config.toml
model = "masked image model"
dataset = "views of escape-time and Newton fractals"
train_examples = 145000
image_size = 32
crop_scale_min = 1
horizontal_flip = true
translate = 0.12
method = "mae"
mask_ratio = 0.6
loss = "mse"
encoder_arch = "vit"
encoder_norm = "layernorm"
encoder_norm_position = "pre"
encoder_activation = "gelu"
encoder_head_dim = 64
encoder_fused_qkv = false
encoder_bias = "all"
encoder_qk_norm = false
encoder_parallel_block = false
encoder_moe = "top_k"
encoder_num_experts = 8
encoder_moe_every = 1
encoder_expert_mlp_ratio = 1
encoder_experts_per_token = 2
encoder_shared_expert = false
encoder_patch_size = [4, 4]
encoder_layers = 6
encoder_width = 192
encoder_positions = "rope"
decoder_width = 128
norm_pix_loss = false
decoder_layers = 6
residual_init = "zero_last"
optimizer = "muon"
muon_scale = "match_rms_adamw"
learning_rate = 0.0052
momentum = 0.95
nesterov = false
orthogonalizer = "newton_schulz_5"
adamw_lr_other_params = 0.0017
max_grad_norm = 0.5
l1_shrink = 0.003
magnitude_pruning = 0.5
max_steps = 13000
batch_size = 64
epochs = 5.7
lr_schedule = "cosine_restarts"
final_lr_fraction = 0
warmup_steps = 1300
weight_decay = 0.2
adamw_weight_decay_other_params = 0
Rows from block 4 of the encoder of a small masked image model, named by matrix and row number. Rows with one number within an expert belong to one neuron, the router's apart. Each number is 128 + 32 x the weight over its row's rms, rounded and kept within 0 to 255. All counts start at 0. Numbers have three digits each. After the name is the row's rms in percent of the matrix's.
Before each expert's rows are labels from the 100 images, of 14976, where the router gives the expert most weight on average: "strongest on" is what is common among them. Only what is clearly more common there than usual is listed. The data: views of escape-time and Newton fractals. In brackets: how many of the 100, against the usual share in percent.
# router: router (encoder.blocks.4.mlp.router.weight, 8x192, trained with AdamW), inputs 96-191
# up: expert up (encoder.blocks.4.mlp.up, 8x192x192), inputs 96-191
# down: expert down (encoder.blocks.4.mlp.down, 8x192x192, transposed), outputs 96-191

# expert 7
strongest on: pastel (63 vs 14.2); burning ship (36 vs 9)
router.7 102:116150128122125154142147144156123159093119120123131075139187090144144100163102156149096095087177168128175108199105098081135121114136087115076139036172123060115131107127168119074078121099098111149171054144161172104089114099157119131143062125108107149089144160099132126175102198152109113223
up.0 037:128128128005128128128128128074128128093128128128205128128105128128189128128128000128128128252146000128128128128128128128128128128128128128069128128097128181195128128128128128128040128128128128128124128128128128128128232125128128128128218128128128128128128128065128128128128128128128100159
down.0 037:128128128128128181255128094191128128128018128128128126128128128128128151128128128128128124128128255128082128128128128153140128128128128128128162128128128128128128128128128096128023091128128128128086128128008086128119133107128128128128128128147255136128128128128128116128128128128128066198
up.1 082:128132128119074128130128122128116128003085113171128123177104126144081128128142128139121066128082110114138122136064135036133166128145128137169151128163120129072128128128128149153177126197128120157125136117091085187128128128128128128128128128102163107144203093128128124118128128128128128121
down.1 070:094128128235147128128128048054128128128162141079128128128123150128094167128128124078128091128153079128128150128108180128141099128207128128128044128105186141133128135128128184210035131128195128129128147128128128128243138128128128112128128078212128128128128099105155128186128128128114128076
up.2 068:128151128128120146128128128089128176128128128235221128128128128128128128146128128100128128116128128128128128134128103128128128128065128128169128174128128128128128196066128163128128128128128128128160128128128113145128128128128128110128128128128128128167128128128128015128125139063194128128
down.2 067:128128128128128085048128128128128029128128128023128128128161128088128209096128128128159128128128128128128128154165128128128128168128128097128128119128135128128128128128128128130128128128063150121128128128128107128128128128128075147161059198128128149128128128128164124128170128128148255128

# expert 3
strongest on: grey (66 vs 14.4)
router.3 099:141153167107141174164160152152152131116155166153167085134114113121157117173137139130119070121065080076184138079099136130137094143178082101120203060133143076154162119116156144087060138145107153177070061134131167161117101147187115108139169099101147183075144071089133137098126118124123106108
up.0 132:128128094153128128128112179101101128128128106125176128174161073135105128113128128117128128128094076128059095079188145176146173098130123128128128128139119128128128112128102159024128128095123156088128118153064128128128128128128105101116128118123070144127096128128165143144114130113128128128
down.0 116:122128087083112084049128128107128191105128070147149158128106092128121094116159138128128128128185079132165128128128181130128128128004088128142069086128182128128128128128128142128128128128083128116076168035128128128128128092093128140127152142120128128128117159077066128128119128099094127095
up.1 117:158128128111128128128128168000113128128128140129119128128094128059128104128097141128127128128128091128128180152157157128133128128128128128058132128128128128128128128140151156128128128128121089128128137128123075128141133135108072195128144128128138085122128168114114107215128074181116128117
down.1 126:128153133128050180113128128108128089096128124128128128128126115128128145128128128161119204128037153128168067120016128146128128155128128128128157083128128101110128144128059108128128128145128128128150128128235114104198128128130128177128128128149074102128128128128128128128128128128128154128
up.2 100:128128073128078128109128144121128182128128042201128128128128128177120192128128229128128128128128128000128128128128206128128128179128128128128128184128128128128128128138128185128128143128114128128128128128128128128128128104128030128128128128128128128112191152128126128128128112107202103073
down.2 100:100128128114128128128128128129132119128128177095128128128128087128128128128128128128128128128113128128128128128128128128104128128178128147128128128126240128128140197153031029128128139122128184184128128128121128128128128143128133152128088160128128128128147128128126128128128146128128128131

# expert 1
strongest on: vivid (85 vs 14.4); Newton basins of five roots (50 vs 12.9)
router.1 091:159156131130135098172170179160141165151141168134162088159174097162171108157110147130139088172093138118140126142113114123143108146192135136124159087151137112102182105121157152121137135153139200211121024124135171107139138159165128081157107090115118151082130205121146159094119132186148114079
up.0 127:173128119250087128128214103128128128108128131174138128128093081128128128098126181128089128169114128128090131133091119128128136128128122128128154110174128115120139126170128128128115130128128128093109170128106114128099149128128128140128093128165130128128128128166128128076128080082101121093
down.0 125:180128128128227121101128127150128203115128124128146128122171137128128148141203085143122128128128128062137215028128180094115128128123123120137128128128128128206137128128143149092135128105102128138128112128095116128128167089146128087122151147144025077118142147128128128078128149149128128128
up.1 146:113128128105128179096128130131127143045154128128149128185194154138172127128128064166128128161128127174127107188128128122113167154163096128148036162161128122128141128116098128128128029023126128224128128128128128126128128128128128105176128123110104128196153128086191159201128128128100148190
down.1 155:128128129095128154128176212128120070128129105128115128217155158068128139139163154122128121165120130143155128176100134128160128057154198128128162156128128128159128134101128128163153149096147069119166128156145211124149128129121074137088149128101120065146128121041123128141128096062128247089
up.2 120:128124126239195128128128108106128128103128128128132131163058141166097184128128128125128128141142128184072150073108043192128089145088115128114068128107148178128112158085160126134069128132128049031128146170134128213149128105128128128128128128162128166128128011099128128094128117117128178128
down.2 123:177128128128163128169042128115128128167142128219128214155128128128128135090128128129142138128123128027128128149128128128092128149101128128128128133128128128128128115128112088102214042146128128172156128156080159150128128128128082127188077156015171128128131128128128128128073128163145133128

# expert 6
strongest on: vivid (34 vs 14.4); Newton basins of five roots (31 vs 12.9); sine Julia set (30 vs 10.2)
router.6 088:140149147110133059106149112147152200131170167092161083147167101154180147183111151100121078184130120108165121125095155148139108150138097112101223058125123120193140126124097103098065137139172191196121124177138176125120105173149103138152179125085124134086143111095137166172107139107130101065
up.0 090:128128128128189124170116128128128128140128128064128128128128093128128102128128128090127128128128128134128128148129128128128194088128128128108128128188128128090073128128128116128128146128159119088113128147128128133158193131128128157141128215139060035128033128128128128128131128138128124128
down.0 094:128132181128128156149128128128128128173146128128128128206128154128128157128110055115128069128114128056128128128128080128128128124136045094037235128179123128128121128128128128128122101122131128128100128128104128128073128122128141082077077128063128128128128086128094255119128128128128126128
up.1 107:128131166202128085127157128043111128128128148128128185128123128104142128128128128108128210112189130144175128128148128128185128128128128128213128085128128128086128113128136031061165128158141076115128219126128128088135185107185128128128128128128091128180109128153128072107107042128128128128
down.1 093:128128128100152161115128178128128119128128101128128149104128128141128128099128128128128128128051128067154128128128128194128062101154128205128131128128164128128128128128164128128128189128128128128128128128128128128178095128128128134128128128156128128077213176128135128128044128128128040016
up.2 032:128128128134180128128135136127128208128128128128128128164128128128128126128128128129152129128100034128128128113111136095132222128147128128128128128128071128093145128098202148128007192183128116034128138128128128128133112180128128162130128143128063110128128128112160128128121107222128115128
down.2 039:128122091176128128136123128128196154128058128107128130093114135163102210141176185100128040128138142128079128128128128128077128128098128143128126128128128123095060122186128136128128166128090100138128206128210128128128092110124128133140149121128124117128128000128128147172127239082128101157

# expert 4
strongest on: grey (34 vs 14.4)
router.4 086:189149130124118118122142135123165184125113158101138068134129062154179104169111140134102087155148086130190105097090202091165100149181084116078121056124139091124170059111106119097044125152132120172107057116165183082121101101150079071126171131069141131067116105109140133077133097093113109072
up.0 009:128128128128128128150128128128128128128128128190128128128128128128128128128128255128102128128128197128128128128128128128141128205137128128128128128128128128128175128128128128128128128128128128128128128128128128128255128128153128173128128080128128104128128128128128128128128128128128128134
down.0 009:128128128128128141128128151128128128089128022128128128128128127016128128128126128128128128128128128128128128128128128128128128128128128128128117072128128128128128128092128128128128078128170128128128128128128128128128128116128128074128222128128128128128128128128000128128128128128126193128
up.1 111:131128208128075128124057101094067150128128128119128128128172115128079136173105117104128128128128101128127135103147085128132128130128151124128125118096102095124128128085207062128114122209123128128128112128128128212183100148161081128142055131039128128128098128145128054128140067128150128128
down.1 101:128059128128181085128204164128136089128161102128128174145159097134091118193152128089168120128128128128128116102181161123128128198070128111196133128128128115107123128086175115128137147030118128152103128123128128148118106128128128128128148134138128128128176128128041128123128104149165097117
up.2 092:128128128128128162128128117067168128116128128128115128042128128096128128128128128128128128128128126128083128156085128074151120128069171128128128208128179128128128119128128128122128128128128128121128128190120128255198128128128122128128128025172128128128128128128112209128096155116128162092
down.2 085:128055128128128128128205142093128114128128122062142173128114128128147128128122128128106011128128043131167145038128156128052153128128167128128128128189128128104128123128128163128073041164127106112235088128128111128128128096128128175086155128160128128041069163046128128128076109143128128128

# expert 2
strongest on: grey (43 vs 14.4); sine Julia set (30 vs 10.2); cubic Julia set (27 vs 11.1)
router.2 102:140142181104165167091130093156178131117124146126155078184186118138162177139108127132129090170077132104137118090111200173149134106110097135093101084138129134146101108143098114198110109148164077188178078185145128124107144136141115073155125112099158093038156101080152157079120096111140117092
up.1 106:142097162118065121128128086128097081101140122128120088128121045128128077118128129062119188128117128128167126089099125105131199097174059080108109148091130128128128112122193128147216090128122105187151142153133141174128130128128128143121137182083128123128128127175119148194124159128128112128
down.1 128:183152055152134073172161128092062107128118108138189130131155128128126176151131123113128175133136086133118060128103158133145101128128084130099110123139066128097087100142168139167151141099162119114128113128128128148133132100123130108126128120104128128096100128159197103130102128140037198124
up.2 177:128152137128089074145115208123128171082128190125145182041071100117120101142111076112106128128094057070081130069128133146190129115128125150097136106172157160128093130128128134138106101128125136117092104171136128128134152075158131191092154128146145196129073132123101166090128174062131128129
down.2 164:128170117130068154102203156128140130127086139106105128137086142092153083184105077128126124128155113194166128128128163115111115128130189217123128159116128177111135122127127113128106164166144153097185127083149159152172128163144148128063128128157142128135163127186112103116190093174102109100
up.3 067:128128128056128128074128128128128128093128128128128128146128128128128128107128097128234128128166055164187128128128128111128128134128128135128128115142128128081128128128128128183102128120128128128128128128122138128128128128128128128128128128128076128070128128128128255191116248128128128017
down.3 076:128128138128128128128128128128137177128150128128128088128090128128128128128161128075128128128024128002176150128128064093128172128128076128128128128128128128128128065128128128128128095128141128128135023128128128120128128060128117128128128150128128128084128142128218128128128128128128128035

# expert 5
strongest on: sine Julia set (47 vs 10.2); Newton basins of five roots (39 vs 12.9)
router.5 090:180126162104143079128140081145149156127152136113140064152148050105155127188123145121120086140059100096164117056123095155138090112164124120090146071133126095053150122116109147101056128135130131158109067160158179096119083050140077106146125108057120130071118161103097135126092121165146099039
up.0 112:124100116202128128128122084128128111128128128128184113128038068128128128128136109090128128085175128126118132128128128128128121128128128180128133108136173128154038228173128083082128122113171128128203128128132136108128128128128154106140147128128128104123128119128063128128032077128128128128
down.0 114:122128138045087128033128155114128171128140106128191079128214128128128128078128128120128128156064143112128128071116049161092128095130128116143102119073135128224128128036080128138128128024131106128148128179128123128084128000128128128128160128117128075120112128128133128084135111128128128118
up.1 124:128139129128193128128137128128106128128155159128128128128128134079128143149128135128190100128128183128146128199128128082061128098128078128143158111107128093128108128141128128128128128128128060122128128128154128128158128084128128182124128137128128128128128061128128128104150128128128194128
down.1 100:221128128136037128128172128088113158128128128128074130128039148064128191128128128128157128128128063128128128048128232128160125128147170128128128128128128128128200128074128128105129128069128128128128128128094128082128087128128128128116128128180127140094128128113172126102198136128117094128
up.2 049:128128187137168128128128112128128128211128172079128096128128113128128128104128091128232128128128128010025128128128128128097128128128166128128128128128153128128128080116080128153255128128128128161128127128192184128128128128128128128128125128128128128128128128128128109128128128128128128148
down.2 058:128128054128170195210110121077142128117091128128128128128069128128128085095128077014128128128128128128215185098128128199128128128144056128176128102128165128128128128105128128054060128128128128128197128128128128128128096128128128128128104128128128128128128128129160128128128128128151128128

# expert 0
strongest on: tricorn (76 vs 11.1); pastel (75 vs 14.2)
router.0 134:131116121128160122101097129170136099173154144073178086133158139123128099132110088114122133129108207158145165188162094180169174097108136121151062109139140099110106159161148112133143162099106101139092101147129133185140147126136157074085106054107182121120084087121141185080101116140121154186
up.0 092:138142063128168131123115106128140117190128128153105128144206128128134110093131128160165128135128129136079155135128082080128134183126167112131128128154128130149128080128128124098128128157128154226138104057128128128143113139128111155128105118128108165098128064078107130128128138120128188111
down.0 114:128128062138120164095128128128128128128154128128100128119129128184128152128128128162090128147098134255141118129084087071094097128128128141116128157128128118028128142128140128128144120193055052128169103128128128144156128095128102098064128115125128128188128128018128120138129128128128128122
up.1 053:110128157128109130236157178126128128128131177128145035156128128128128128120172128128115132146165068128128128111103096128155128128128152181128128245136128128123128128128128128128153128128128128091128128128128067136128107150198128121128058140128128128128106255128174114128128000072128172050
down.1 074:140128058149128128128128178128186167080127128128128073128128156109214128128112128199128128175049128128128128128128132128113128128128123128128128138128128128128128099128166101120128128128133067128128128193128056128219128152153128128128100066123128128128128088072128199128147128084128128194
up.2 107:149094128128172133083159164115135142228144182101109134110067091147062092128156138189099098118092138057161151090078143129137202132128192128128130102066169142129128131128090120158062090128128126064128153119129132178155049113128145154128128150128128128119148161167103128123128105124128115095
down.2 122:093128144163110124115062179161122102122128125091128120190128158113152128168126128133130185091118133060128122128130157108128089105128128129110227201098128112146130128137103042115081134088146102128111117128121069128209116105128108128145128128128101105103125141128125148128128128165115172128